From a checkpoint of a small sound classifier: log mel input, trained on notes from a synthesiser with random patches.
Rows from block 9 of a small sound classifier, named by matrix and row number. Rows with one number within an expert belong to one neuron, the router's apart. Each number is 500 + 40 x the weight over its row's rms, rounded and kept within 0 to 999. All counts start at 0. Numbers have three digits each.
After each expert's rows are labels from the 100 clips, of 14976, where the router gives the expert most weight on average: "top examples" is what is common among them; "band" is the frequency band that holds the peak. Only what is clearly more common there than usual is listed. The data: notes from a synthesiser with random patches. In brackets: how many of the 100, against the usual share in percent.
# router: slot weights (model.blocks.9.mlp.router.weight, 64x256), inputs 0-85
# up: expert up (model.blocks.9.mlp.up, 32x128x256), inputs 0-85
# down: expert down (model.blocks.9.mlp.down, 32x256x128, transposed), outputs 0-85

# expert 28
router.56:525506492449532449539565552559467439528555493464443481420531431461531411507512483516489557453548420471491518519444524509505448507539593550522497503491470459459495433504489566504547530514474549430522528551498469581429516529571513493495548432532521503460509539
router.57:512542524490578470546401533571513472529555453473524516417564477439517501498539484473488502495560430477471507451497504497549464544415463491489525484497503483555478457487510519538479574516529507413509529463485450569438465511601549507468536463520492531406488521
up.0:461549484506534613427461497466475592488485506551476490507487515490550492547511448541533415501509532538491529509539552555527484508546524487591494536470584495497516515485590466502481479458508487610397476462504539469472507433468443469522513478499526466497528483
down.0:525480445466496532498487505479429575536583533499493489438496563562534490542511506438553550462464450515490478480462549500422499501616475478525482498434515476488506389459512452571469564461536515509534485535489495533433532490465489422548516461448517510537491532
up.1:510510502441527514455490442488521544494471474581468524591463480519518528560483438556556475437516599423473556474514466525539476509462480457499479426480553493523464482486460486534477422419510546582450481510564485497544489509479533509516392476508535464560506427
down.1:509470499489533502498480552522473480465427455513453496508536462501507563441462510535473475518509509500447483470461511458571507531491502499495520450488493562497558496470410462396508478495483480502429456485494461467560489557519531540551456549473572451464528501
up.2:468498512423476522489536537517556430509512477469490456506430524516489533425453432479534464386405447463521480488585507516443559529546527502555512556503478450522421507591491476532520528548418400521542475546435514581524475446516457528478468447517528480452558498
down.2:490515506514522461464524590480473517462522438486534524502503485520510555474504552499530559533523454491435444526459504434487497522492551551465424526515467539456494587501540567441480484528533462504445478457557515543477485471459525487475627576494438541436457484
up.3:562544543529495560466554545422495472536508523581522467484426520508510501503532512458510498434447458510581496451567535478529593507507501445531527561521520435584458503487572491465466477503563469535514528541452458471471494465502473493438452513503546502500485530
down.3:461465463468505482468483480476499506496526520528478565500479464589519517490572490505567509554525478553522494526437521420460537509446495464429461494492509502564440536528405496417480543537541445473513487467557508531453490546514482521524526516512463522463511478
up.4:541488481544495566484488565526559477549473467472517462468440503475476556469520511541469485441465444549477523481520497513514501527534505490504450525552493592461438553514516456490445490484577457533466459535501405527544488479529573537497537481502492529443502484
down.4:498536565496550468507568541444502491447448466432496522452554458480509571503506529502519509395469476520514519487506497523523486483498583460456530465531476516488536540577478566474495538580495519473411445526487489475499473435434483512570523552482531456493475503
up.5:473487524503492508485505486459548487510483502567480483483457503469478472484480480486555498506408466472588472492532517484513562456488506482539524580525494455532431497543538558555430521498412464518506501585434564520487482449506482441466537503471523470528490530
down.5:465506444489497496465489442452532476516553548531528504473429503608481481489539516458547493574491497542473472517416524438395483549463454451478423570434462493516507478471568444389459457489551460494554511499563506486467494462479481490466505494467397543480482476
up.6:493549512520509571469490429475531544460502512550459484574481481446519535547452503542547460514489519507458495529487523506492522522487476448477475473471556505500527565507504494449518520425480489505471447483497464472575452505494526476480435474528569434547509440
down.6:519533565555497487525494479536502501513439385506505498515498470444465528461505532569444512484528527510447532514489474539528480470513461489502518457527422503558472548505379586495576501484457480482461549477428475525532526546496481468480509575490485439431469516
up.7:512519486490585528466448550516445528522531541455500501478532507492493500498612517502490475516517510589493570487561535481492497588481518530517474500480516473510465468535575490471548519537528494494540514472460426494415476497536521522512500525547465495458579490
down.7:563447520545471510522495462484558492460453496462514468481542402525500478533397510517490458521578529508433497481527496531556474511521439525504483491569470522466554537464434515504543490498459529435468488458552532498610558533489490464517457533530461562494448525
top examples: pitch class: B (55 vs 6.7); drive (52 vs 25.8); harmonic FM (42 vs 9.9)
band: 0 to 250 Hz (44 vs 12.5)

# expert 31
router.62:576534511482560610487556510439511542530404474433495546468497490438485452515555443515469521455490568553538470594554456526490489486566475501448585493507516458550499442539495482555617466529470501517486504524456545464481519490605483517552488493518479486546494497
router.63:545579543440492511493506550495508532492463454541469516527502491500568442433468462478510489471502550446510501440556431481479504567517483494520467489549506470511470435535511447544527529495574584471494532517490505569475532529555544455480537506551514498427555487
up.0:556483448556522498495481503459491481574513502420512501459565471481521478508534478492550513485443524495522465498443513502543491517492560514486446500512454563529490524519508521536479533637543596533521420573511499456452540542489585428457538441584483496477506554
down.0:524493464474455481424469462517525595492538546555514564527559459551508445524459434475514469507516549467490498524482493511476474535517507487456517509484557475483569493424535400456504438533512553528484535490514535524518541475442477446553430514512514502527418497
up.1:443468499545515476469453536500439534537524475505481455476504517471506463539492514512518521508456515500522568495531530494470584492438535482506492532585503549500472545563512504395460450476511521474523447503496515487526513498421537500491490460497484499555540497
down.1:505522495533420510465469464503511561524485543463568473472502575551457496504474480458486525527485474470506503444485486544532509488480547522542472494531503541433499444463467506581508521516489527506428480469536550481472534520426559473540576448458474519553449476
up.2:450487420555542491467544535480420484483458507568490464531453535438492442500531447458515555423448481493505383519502563501477518522495541469516458512498488508431515498499526546547504460522492467512490484485528475499471473527486529520453540454515500499489502464
down.2:515531483538482505526559510497453452451496440568465599566540466486612451538461497477493521492553576446485507519460502560477486515478462539524480554589443508446475536531547548453494400445496501570533514481492535517492516497472487482399522490572446491443460571
up.3:456578490523472457483535542461480447501469507516506511568405471486599468485474479484523478459444463480522568472501537471464525481467456532444528507502548547479560536506487466480544499552580544480511439537570480507484546519458525445547531510445538448445527469
down.3:535489499509546556494495456494509462479483538499446471470495461531535466575453498497549462485548542536503449491572497527545440443422516516455543518501471550490587519508507505567480488494500571496501512554588501557515516462506506474576506457446433514559551517
up.4:413518433516563498503558540477410488515562562515472469496432526430484444458534499461507496473463427552550485529464574486485542486535525462519486504540541506416495513512524495479474494528517491486494477507502465529460456532523470505453503541478529597510518441
down.4:498523553501554556619545497516498434456493392489481493508555486475621514525427553491480474418549484426464531487451468568514503535576426473542501474602447550436467499512509541556523453442426479487514527517484500518544468520497448529478516527562455469460484549
up.5:525493532435527491519452537486511506440525492543515435492524561477503530443485429451475447519499521411499541427524490508455476518552481466527516509528481488504464509514535405451510531427509500480460488517487551547535483440497544533421499439510485475500483436
down.5:373552480498489543556500465533470550540566467458509436473465546488474557388507512491533471505428441507495521505446525434527569456639484489517476431485487458515427470452520504495512497433466436528536475468445516489524490594546507500413468527597583497454458441
up.6:494501454539461470505461543451431508507457519502457547503498517452475409590525501535528538494494419494521512496531539575514537572533545503491554569569505489502471459555460529483556476539495581476449514518479500484448581490473530513446548465506553544504466520
down.6:574494538480553517515510482514520551474481514545474518509516416524523505482499495555505505513517529530442506528454458513576454531447512493422466484463558502475560499477453511461536542568461610467437487471514526513509495409490501492603531571382518471521495554
up.7:486509442542528447526542539496480490534493483490453472505472516453490479516492479437566544461462448470509457474501516511466521503461487504469557528496653480470502461516505500470480490509527576459491538538521491499461515531513516462513522470508557477553463469
down.7:479488515501468540496504397492547487481450503508463497522384485447503499534536508529446490535499528585568539456583493559527576474427517518447461610554514497512487491572471540535514432554489498493537542564507530427540546489463545516543444510493485499556530487
top examples: pitch class: C (87 vs 6.7); harmonic FM (25 vs 9.9)
band: 0 to 250 Hz (33 vs 12.5); 1000 to 2000 Hz (30 vs 12.5)

# expert 22
router.44:496591513505441518470502509481471461531500572494485518436505480489514484459523502454464478415455475539483452504550468509477580445492451482479460515541555434518542483515536571477544548534486490505496500623522527534461472421452461563499517475495475482490490510
router.45:556531503509487420498472532473523392527485555462531531518499547512492485419504482532468486483547473495485484455580491470510619533497426480576501537570552533458429464512500501416475581467488527501467530503459447534511450520466440535481468424552491515437498490
up.0:537493419551502561569495524463455505511541481508508503475527466519535553491542491494506444578464505577534432439491543530532507524484517440561462437516496576480454461451487517507486489472544529565453540439498529404494518456489470532524458500498546472486503512
down.0:464493448477437454505467520549467464471510534492566542486548517563473521457504435437452493551520524485529450503463453454471520491496522525518468537567403482499548489491583451512454490522539495496518485503524519510438471591547506514430553450507466546486422444
up.1:530471413557484571535552485509473469485502477497535533494525475505524574489529511457463542564481512522504439399521514510520500490457461468549494450552515532447485467473532530522457485465498504543493513460565516412507505501505436519520444513499519498440462500
down.1:489523412453446438530483535546501439489534538504546523483557500580497523479495459427505454542511528512500479481453466418444491511454486505500479536538421543485565467475542412485430498513575514485496450492561486476449492557547503513498501458509450565511438442
up.2:403544490443459452443514496473496528519609488498502470537496525515549474541558518503523526518510583497518592546437520488495433525516482517486507488524483495521450447493502536450515486544507501531503524542496422534493484524549533475546470483535559480493469493
down.2:439547488492567497496547568478467479488559404512449484531574491475506546479502481469511497508542542478419525495451469449461431484508496486491501491486470540510478560480535475458461441418548441500534482472506441485458469549526492555512515530547498505430487461
up.3:499484562519490517592404632499460511441477450514471486413567469487498502457455446540553409523454511471468468494525508547507542539595531492609534511528526512517426521517465528519579510548484525581453510450458538546457524507506496518464484443497468499457535489
down.3:547471523537426579532541509516501501465475517460571446467491493543511515465457561519495504515526430526456478503485496540577544453543519551552480513600460456482525470434447557588542516559456498487468531475527563484480491514541541505440572516484435544477443542
up.4:622552493493496474549497599485523463447551500535538489485469484541503520519468497502509483481481471531531536490484561521523515483546502423556506481566504535472384492535467519609466510466448509530505521425463495467448466463469490554515476494456494490459571508
down.4:487466468453434490506532517534455532472539530460568494501482524546483586473508479453456539468452443498527462511529497456451510484485526574484460548549492561473490467531511496600444507520540472495429426528499501450414459476500556501528571501458535548491442404
up.5:471520490461522511432524435450497471424529524489505517508484534486589538476496552492495517451486509508505578576467555499481475511511472572523479482554467514507490477517568515491466533479482477479515543552577416512524466511509551546507520500535496500463475520
down.5:485500503489564495505531589484451470468499410527518532556579530500553528452543531504496516434511502415441546500462499487461480501533502457555515402490495487543465532501531508511485486445495398542545486469446435529482494509515474556458472487557477441427477542
up.6:476537516555470528510485514454442585497469553510504462455471527476463471533557456484523470509460431545521462509498494500554520438480533507447433497468476454541440508446526495515582466500436509519497495617461449532461500488497502478472512558534488456527501485
down.6:529506528524458515506508477480513513588516537547477534485436461504517406521537545521521513461446512509542509496461522539485481500472424471503518490430495466574461429505468468396521488543462458480514535517479518452555553393479487457494417510518481486534502504
up.7:558504545525534477474492494488516479564492532514450559491519452523566476449526575503547475506488472509461496535507520502538514551508518431521526460525555539485489449498461518449471529541493538512458514444466451493453454482440487554492492479521500462439574531
down.7:472439516542431532478519482489513504457446495495536470513466540428444470477465493523433563510519520479467485478531456547541480470479567588485528589547487471474489461474535612576571433501469443484515572491513543461526512524484514435443580520527507535445415478
top examples: inharmonic FM (59 vs 10.3); ring modulation (41 vs 10.5)
band: 0 to 250 Hz (67 vs 12.5)

# expert 29
router.58:454473491468587468532548463530525485458512510523484526540486535519490455486483469511520502517463581499592423479551503519486471518436502469436540488511496489507466447554479507557433460488463520475479544466480585467502514523460541494567509544518527540490435461
router.59:557531529480549517548534403524469539473485527510469452479455491470460525514447393566508502496521466542617459542521588504498520544494486525535450502540493482500491470529506524569543431535473494396551482513503448459472507526497559521580438545504516547465492498
up.0:466486538604534492419515516510500421513456444488502510503553522430533473455504577541446511482547499448484513454508494563526530472496504489482492451483463455590506490508484503461470476493513477555513490537505456482530543567469522503431487422518466470461478451
down.0:469519507478578493506538522494522481529541465475502488484530539523457500441482529500465448474451512583509485519528477420401547498493506464571427474488534485499460509524504458534420533500515488524471407495432382493448489482501504527498426519488476491480544456
up.1:459535557555492506473500548457446478519449512546523503497546493459541501525553471600492528449503493538539535461484497560480470513546489516568487463564511493522552582530513501480510552524505550540493513521541434445451506461477504537477441427465464411473537493
down.1:489477469448557545508552500504472448562507495493438484488497455485515578519538491489524526549492492513542522470544486497476462550513546479534539531527463460505524474590493554489457471467510551574542450534484446464430503459472470525500546459509448492510538492
up.2:478532474487481535557533522515512463452522532505552461486536485478552522413490534485460489573476512475479448503442478595478502396487506439588584497534427508504557505544543490480509575625464560592522507434443514473529507524510458530413472492485464518483541601
down.2:515455500511420524479513469503468502513487544532529563494529498466536452460488501484508545437486560515482470557521469510501503468385473471414461514453557567484498396435549509534511409547500476520464489555571448474527475521447512482524497529430476509485450443
up.3:458530461485532521419481514502511455527515487520478511535506482443539526475484569494523538455496484506531463580453521524517687549456575496484488534522558585468514562578471487447423567506520559471509462544491541434495534531541534550481547453542452473500539497
down.3:434515514468477522500501501445436472469491459555474488540446483484585535515537580524545544529454529484514498511474498513521489475490461469475504449511469602500451464546450563474475416445480405529481505494508468423589473469468444496545503549460536457502504436
up.4:544520520483500476486464472515463507486526445496471509460547521478495529496492505523480509462515470506469532590451530457597522477472512585542476457621522468485495557481468531522477477458482477508544466464544443458542508604628561534486537466551460483454497463
down.4:499541483412550528547526521468459507484561406522504466514511516506552590452516588527543496474486404492436514527433539452541494559583481475538498416477478516487478540488458498523488543430497458550510470470466452553489462507512464553518490502494485420479533523
up.5:406537489511426548506475493561514495550520468520554512487456535438439481452528506562477483481503494490545500614600482414474581481455483498479483525576484429527430575506576538533509482531481426494551433556468453524528395536494541550420550488510499485412490426
down.5:529512433459521439454590481507521510494517552515506443564479488552451534559507500461483531518561529545509517432506469524502396455525561530499449517476451524459536512499495522535459547456557538469542504499528516473435498464493498451618599450449384559510449477
up.6:419527533552474556494472455462417467507497502494483458492527544414522507465505438498477430468549480537557481465532556490508545481537541536530445566524496458502501567471582514506562546555493423545571499516490484447583441490536536515464422490552505437471471452
down.6:553485503504484425504497467495558487529471605500550515474512498500483412535484501463520496500485512488569464473478514510501515516511514538507563483435511540522593428523527447444475527555508559447487530565551536468542494456491497424541501440487455520572528474
up.7:521493438511515579542462511577488508422502500531537491499556503515552506453459497462472445520541545487470492468537496576483453485433551428493528491505499487531578490533533458470459457524484563552484510400480524504537565539511523498466500520505454509541605590
down.7:519480503498412560472495431515488434461475557527571553533497523462528437483521492493463525425529549529486493530498499495548488451434498497387426511456570522495519394418552540537514481513468463476523512485516477455560512532513495471509491479447433502491445452
top examples: pitch class: F# (83 vs 6.8); filter opening (74 vs 19.9); hard sync (33 vs 9.5)
band: 0 to 250 Hz (37 vs 12.5)

# expert 1
router.2:522480499518513510547589494430503496479475494505456462499519543429526500545515500484444508405453507494571461469504563562479496534580556535560550484539482480488453485511530556549505448489424464464529532532510420468475482469532530508506545413498531502491446496
router.3:486525533485537479526478487494467449539470431518477496479516463466544472542557410457468534401462446550519462518493480547492527521513450479540537521507597503502490466511588553537467496506489492449518482544497508513503479461472460532514496447478586422432539512
up.0:524490553460489511437447622436508498473420524515501594535502486492556476545467429535535507497537503443501485453474464535589428471450504545426507487537492526514499477510540487486508487485516469544472544551463537585512570560374481479525516455537490455535506537
down.0:489474514505579550522521493575454438479505421518453550538532397469570483517486478490541478456532622474451469500475513531485418506456473473504484547495456510515508591507562494475505387431463498591504481543468496452511453478518504535505432498503460470443555556
up.1:449470482586443523481522482451499562498485508478545486460457482491478537514537510503482452485459535490545413529515522492479502497580556518477452533478469497562492527471515505563534503516512432554517524435526509548615476535478520481498441501517564520533475490
down.1:519501432518381497489499420501547568530521597492533505477515544556468465473481446471519526559501540503562524495528515489522486480505530505500462534514493442471507441393572447541536499522506507529533516520541572483482537507486510448492529464496473598540423433
up.2:494493526509430507458473453492512534556477516510540543498421495444549550500481406547541490445526485510507439502527467457476583513461489535439499455540536417495490547474463456415555464496554462534545479559490537526572551573495516488458477474541520573510453479
down.2:530462552495487512420491512505461520513509539496576564494538524485532479483476425553487541407570490443498525527476485550505452504486489530548458521487543584524571490519492508609538530516437457518431515528577546561513453505519441492499488449441454526493494547
up.3:473516437437490492490480394474517499487491561521569575516452502486560513421502448508545440470502481464529496518507447466522507473518497509447538496555562479466431489485478442469573492519526468567528536462514474488560529541524477498449504559529568537475457453
down.3:443500521498464488458479484444541604486484446541505529528470435493510515585478413519461472500575492464466500502480488495517583460458468501507517575598605536503540520515445416486539454552544531493443467506523525541531544519449552545563432498448568539496495513
up.4:500510511498562534503517534472539519525511499524476515467527490480508463438510442532462498550498481499522494476487533485541501473481624493492545528598495458478548510468491539455469542477574545463493522534522547458452567544587504498558517521510450586486529483
down.4:518514487569534533599503525465499448530424514533443477481456503533506451548481571531550474535482519531530528447547557553480502511510520453552499460524396474506509452603471504497489505546468543478537573501511538503536519458447510479469461534570471467570519501
up.5:500461525467587504535490508449496541425499484518453508486494485487533516468441503517514520508583520422489534486493471511599485526524547532568550413564529471453527461519511514513476483450484544448481570427512469463551613493573584500536489547517503529427445483
down.5:559497528494511526475522467449498428495492488577494526524423463528557492554515573518512482482494489507452490493470504568497428470491519470476433491466428554478537494573484502426474503517475498466504467501548504442497453396484481554595520537404460465481551529
up.6:449517514574465523522498469417467580477488445452550482467453476487466519472488526544497486495456515521556383517519506506506516492573615509471498494492515443540485526502516484545520489583505453533446534483506487556613546548538559457491443509494556494517473499
down.6:467504413491421455443463431498559548504553582511545485459520579542431505442520464420547521573449500524556505491517519444496512497494519468487476492485486402527482455391559428522503536506561503526555508478551549485485528537510495437502529452517495560565451379
up.7:471563463439475473448438521443477577483495572536503572468521500519512529460533428527558439525478489520527431563478473404530494570461485488499450469533531472539512508502495524471448528533567560525489534457449513531571511546478472499475461516523525553475490419
down.7:561499491428470428527402547486543552519532511528445544489509454546521476464465404479510450407532458491530483483452517472509503456550414476461567441493498453486510421426374468470510545566564535461450529548518545559466483542561487487536443449498538507509500489
top examples: filter motion: fixed filter (42 vs 20.5); pitch class: E (31 vs 6.3); oscillator: saw (25 vs 9.9)
band: 0 to 250 Hz (30 vs 12.5)

# expert 5
router.10:450533435504543511519505448478416509515527502536497539478466563407549466459555442462509473412459461486610487533533577533499493537497514461500526511571529436471449446483532507525552458487473517479519540587499486531518496502488540518493495478610581495451465456
router.11:484511445531504504492548385492473474560486562532551533493460558501466500474556442474519498497468516532546455539519487484463481552530492462543492535488558426513443446456544481507558466487513462503520547491568432470540502524464545495447457537506499484478469484
up.0:506540473526545476575477471457487479555489521539477577533544487553546484559515460478557502449508550498562531501546515554511485466546568483452572454526456488437525445529477521525519491531484517502458535575534532549502537410504485508544467448525511498553467490
down.0:522537529521436493505477559421484546485513439510523527517492463490572507501500427498455504457568482447450545501456523533472491470544479531539506555575501492461491591481546532458558446442501469504496499466463572580474489503511497529433515520509582518446453579
up.1:575483471495534586510464558517461484462465400472499487477518509473511472437448467476543518503432420438536583458429474544510489445502544531523502485529543561436475495571548532595515561490476514535499505488530492494555539535553501500454566523573484471456459493
down.1:483470635534531495487449509504509457461417467565510464503459487539520482482457598555511514488468433465471493474495499518524534572421534461464505510532518499489564504538551492467514535590474537517411492488508459598546524455485537449518514569474514397493553560
up.2:568553424457527541528511536426490511566491478484501524511477509591503485495545452512526559476433478489504515530550503493476516554492486488479432517489539517454524416471500501442484546570437503521475509497514498501501514417464466492533540507480427505524512541
down.2:492544571473534478452486596467496526500537438533453533529486425481623469514563516501546534471511510494445529489494462482454479513446548442473509502484522443536501552475470489436521515473536467508534514526522495564429476469509574542503497550508517482396529577
up.3:472559532454552469462457511485562518530529522494475577568504444508503471486481462474545456468550537544474506498408482513524507527599625484487552466474487470449530505533438504529493532545507533451457482551516473571495480495475516475484462490519513519535441547
down.3:494518503513495458543538557497493501451478448463483464482544474406480521482462509501410492465518472530473505502500492534484502411492432501554450534545423565471527581517452542411543464512532475401531466465440498501519484508518479559505556511491485535474493523
up.4:604525577530496483564478483481580425552473533523520558505547515516538518500504411483514519476539487522493477506513427497521500481418494465437558421502456500431559475484528560499482505567489528418480509474547493541465529535530506498493554521489490513497485514
down.4:518507523500508440483436524490492477499482429507462597544559430463585514545539461523540552432520584448498525480451506487458497527456549492445574526550438546491493495503550496400497421506523484481474487499552539617485514484498528509463482489598510508460458556
up.5:520504527519535560525503512503526525466455470521501598496544473561525459516474486534451406454460613477480496563505495506466431488491425450490469477531483553510560475478499416473524480501466513577461481528467501556519492506430482540548391500536498456477514509
down.5:519515568579447519559475553501498434522461528398561476457524556471444480437423516538491495474478525475536518508515540518516486501530497469528484507528419504476536511497541505490533506529450472515506553499502564541553558570494514479425550493585473517528445522
up.6:519488533479521520549438570466535568485457468521457517536506403527584508549485483518472493467476511468517454550531504510510562511453487473546464477509485541516487492567456550514475564511448521510517478460442470493459487468497483556454485468508520481522556555
down.6:462480475471509576488447520576472548462497508533461537537521504474542513520467433507444503448517580426492508475500477520551474500531624546476470536516576515473567450498548519626514491456521516530450514506508523522489503484502470524466543502513590533439504496
up.7:555539517463538505517469546507473557475505475530404534562532422508564477537497432521543448488491526486465542492485481527482542553500524489472469448505526485476525499519403510472495546544499511511399451434475494522413506493504470542529519484505523443499503528
down.7:498555537421500445428442498515503557558507589488529527505565497465489424556495441541514577408545524471516515437505514542504429514460550502513484481454564537455555506502516518596499526483513552498531484514564506546455481471462489467561544432473447545501494515
top examples: ring modulation (100 vs 10.5); filter wobble (49 vs 20)
band: 2000 to 4000 Hz (53 vs 25)

# expert 15
router.30:517509526493466427509506514425522494416516558497488529503491474512498533473537514430523484611479432442513544469441486521546437392469478447462655528529438428445553504492508482492474465518550507535449546544524427505499500564500528531494472414531510478553450536
router.31:571492488481450494492463575469505509405473534507481540514512518549496554472503514403520470554537453469515511417485523498515436416510500429453589508511508413441558490496522437516460513544541517493458579559477504506515533463531457548516469468505485577555440537
up.3:519517474498429407559516509467510503545496447452491551519534532512546472587471542551534566379574498457499486456446472465471591563560493533541407518511529537464467520421500510498488520405478555406586425568484509506506486569519459549572598478534511448481430533
down.3:538448451507394544552569457501517521491556538449515508480556484497473494501453460424499512492531519476509514478529502530459508451541498557518466584566467532490493507474541499527530401483490482547478461516481569499460545501498509478461535477570542633517423478
up.4:501475514485514514555477529543500442534462472527532490464519512399395469466531495465488527510487410463522496481466449502493513466487446482444529535508386510547475634535554448461490515482534477504501378569474472472534458474535489496484537515463437465517456526
down.4:458514464489511488529524464573477498487523488464488459514547534439420536456508459514510534527535526521484498487481492534517461507452634514464461540474523494479505484463520581545499474500527541526499505501572507478383433562532525509510582510470473552447499438
up.5:461441524474560513481468555575462444478451502573472439469504522378404472462527507479466443522464398507516464497503418516532497459484419498501509514531472509515485576494498523490509465534500537505437462532568496501557461506485503468536581541478471401530481477
down.5:505504478476476456543538497548503430464464483463539482537523496472457567469494479518411501457597497466438513515484442516522405461464537530450531496501507524411524481455479536522507466481526493513492514548562496475467462544513504565522547528452447538423466485
up.6:510490430503544618520463460545501496561516482476478520499519461569544504438487472504490515507528574498496505582596456518422483559475471488518492465469483539617514360504542591527516470479448485519522529485553535502490513516519521502497444550502479515406552476
down.6:517521460500374554466466439476478514507493522584546505540488533564509471438518514530474476472499511522540508504503510472529564505519510502478434471451518536490469415412540464572479476453468456532508458455522451482547497528489488481548441464466497494499482471
up.7:466518453473560582477508496489462545559511512548507534524533530466476493458368527494510475525504497520511481503508511497468509462521544510517540472484490503497518509487502508402518599534459509560459481473488495547483561491530481416556440479499529481493487489
down.7:447495485462432462495465533446470538492556478533578498511505526490500475506504487518446521542540495477477507478417487472493540441541453526530449488543525544451504510476554469502530463388490443485547446442449524510571540512485498597493486497488501527420415497
up.8:483506480474513499454549449492429556547528502521496574474597465469498501510471491496514483489438522546494467493559502484448544520540401472488455498523526498515553547466398486477549545514501498492459474485519529549465508516480436472537469500553430517485538470
down.8:504496484510562467544516555508504514533569560427471480437562501465447478508498448505538535528510518567482520513483530497450453520506574520465415539447482468491560528499489513545507533518545581452502459485528516497379485533462474454567576498533436579518509482
up.9:548501549516542495449536512502474495434443517488527436528510544490450550519508504473484490421545430513489505525504514525553490476541461504484476615491593464376560491535488459467570566534476600405494528451431478516548477443449502501496535451551498505504432547
down.9:454502554555521424470523437532546445509395427477464417502488508440474505499493529551513526569524457474468534466528479550525528511494465514491578475555466510528465638479448571440529482544491496456523536510539523567535475556501483525521494578546460421426527476
up.10:464540486475522500458495422489453492418465550488515499450543541601493509509518486467516520556490520512573449533482515481569416509515551489445549567465525485521518377438520470499506513515480459468543618517532545520458487463486468497428483433472564501527475455
down.10:466503529508536473486439485475481471491427502472506517470449463428529476518543491533518490405490541431567515535564500556484536500524476493476686517492481470535487540522483504477538452555468485499504517635506564539506491429475515492447501505541509445496488511
top examples: pad (99 vs 25.3); square (61 vs 10); filter closing (54 vs 19.8)
band: 0 to 250 Hz (47 vs 12.5); 1000 to 2000 Hz (46 vs 12.5)

# expert 14
router.28:479473482506501520477569472493386466538545495508459533529525459536596528575541498489527565501526503482477537493434560538469403461497490470498548512461491527481483444502508442480498494490466449475463573525592500464453478406504491494488478472448430507529546507
router.29:515526446493490535512483433514438488457513513487434541542519450491529560581535471439536479531529491526575503522474551556519429476476533454490605528533571535515451423516384569551451499461454465558464564543544550482524500532564588546455469439538524530450529453
up.0:460473427419471449568464503528550418509505505525471436534446523504562491504492507540477469429580547519467471502519466520518533532507496543400466499494406481518548490394457500562543405467520514422528519430450514575482488574564582512514533479467506516442490540
down.0:503517555497579530485513458494550508522492537478524447452515491535505432481462494546535460483508521545474498492492557488479490504466498461535500503398554417531530491455486420543490530537499503470439512514512455455480425527480467461503405465557498452537519565
up.1:501483532470546463465520491525470494539458484463534490478512531423446487462513520498464509463461445516506453532517474442485615513528483507499471467521460568605512573507474528461509523480477441524559355500439496488550478513464511555519464498513546469479476459
down.1:551536519482549477531571512496469427505498462497539525495494488583514542529581544491429509442475477545526485501501520491441532494552525446525487445489509546519488541575418517474439609508483417471493479487460427455488437438471526575541448473517444454483506518
up.2:421474477460548472553475445543462521503493524470489455533491476487420450504447527582437454496556535486474522533500489516593520557481492543434517493480458560491480515486464536478530487459424496528506498489511510462523502566529542500486468486541501486493460467
down.2:455516560568450442428529404477511485493444503510511560520407499489505475507511500574482534521541583479451459520520462525491396498488470461472519530464491456460505529435534540443617447508494449480556542490544534566572498454462499466495539550444489504453451527
up.3:535469431513429498479534493488512521586495548489480525493532499488533514497520538484507567507460434536506539534530483469511534504522415534460502430490489426462465453525501549466593580501485480445521511545512449491515531454420456501527534544488489506496459421
down.3:486505473495431460470488495496416479544512530495561509457442595501469570456583588474486586544421440512527508523500502478515516512484446486407456481462432523500477512497538521518470489527527374494567494484548487467552512495480527504482578498435488504550468358
up.4:527507534518473542515431520535529469420402494498496514463548506464440596462478429443443485458495475537486431511554483494524521475461565519504504510576521507483559521499490513556504495513481502492487499551483551552549525545502544522474526479545541525496472511
down.4:454473479465492460484557520548526471534534453475517455495485465414443561459509542489522517528478475527460586466480505427495586485494447503486482529550448479518456558548571520466488488474570460511579433447482459502478522595512518495504479530543558494466455452
up.5:467484483532503589513450537579487476511447473449559461490502491385404524516504510457425508495543543503455465533543450507493517429469561497499501565513450507498576630525504453543528593503499441503470496545463429528538506483539587515504529513527495484542496559
down.5:479502478474472476418518476500428474481543459511506536491439502448538575479586570486486570505448441506509527547447486488506554498488427504462472510519442515533474561524524531447485508492529431486570471471467469560497494486491496546532503514444465443461504443
up.6:527472496545525476532510549549479437530486488492534489467513515394445491451515515471413510458516497484466462477532431465468559439494488515476545506525483513495543606511513506564486559543496521432480456559487473521526498505451578501511537518527487487499424513
down.6:516468503514468514469511550496482494502517474495533515474472544400486479494556535486465563526472483514502461567439492512456572477494447490480410527540440501519480558504556561453512525514513463497553450420429537558519510510464556546501511537489435510483495458
up.7:461508402445514479494559451461528485583516563562465469519530521476522556486530532487508555545459507522543542567531540454501537512510462509470500479490440406495447484517530485495566482492519464426549496542499416462515536457518478491460527448491525488533477419
down.7:448507465503427453459484479500485500554494550490551488458418563474430555450556573484483560579431470523504507470490504443474488515491423491455463486466452497498455548474538495482505508497527403492575534466544483463591530515492544461464554530453451531549456368
top examples: saw (72 vs 9.9); swell (66 vs 25.1); bass register (60 vs 22.4)
band: 2000 to 4000 Hz (53 vs 25)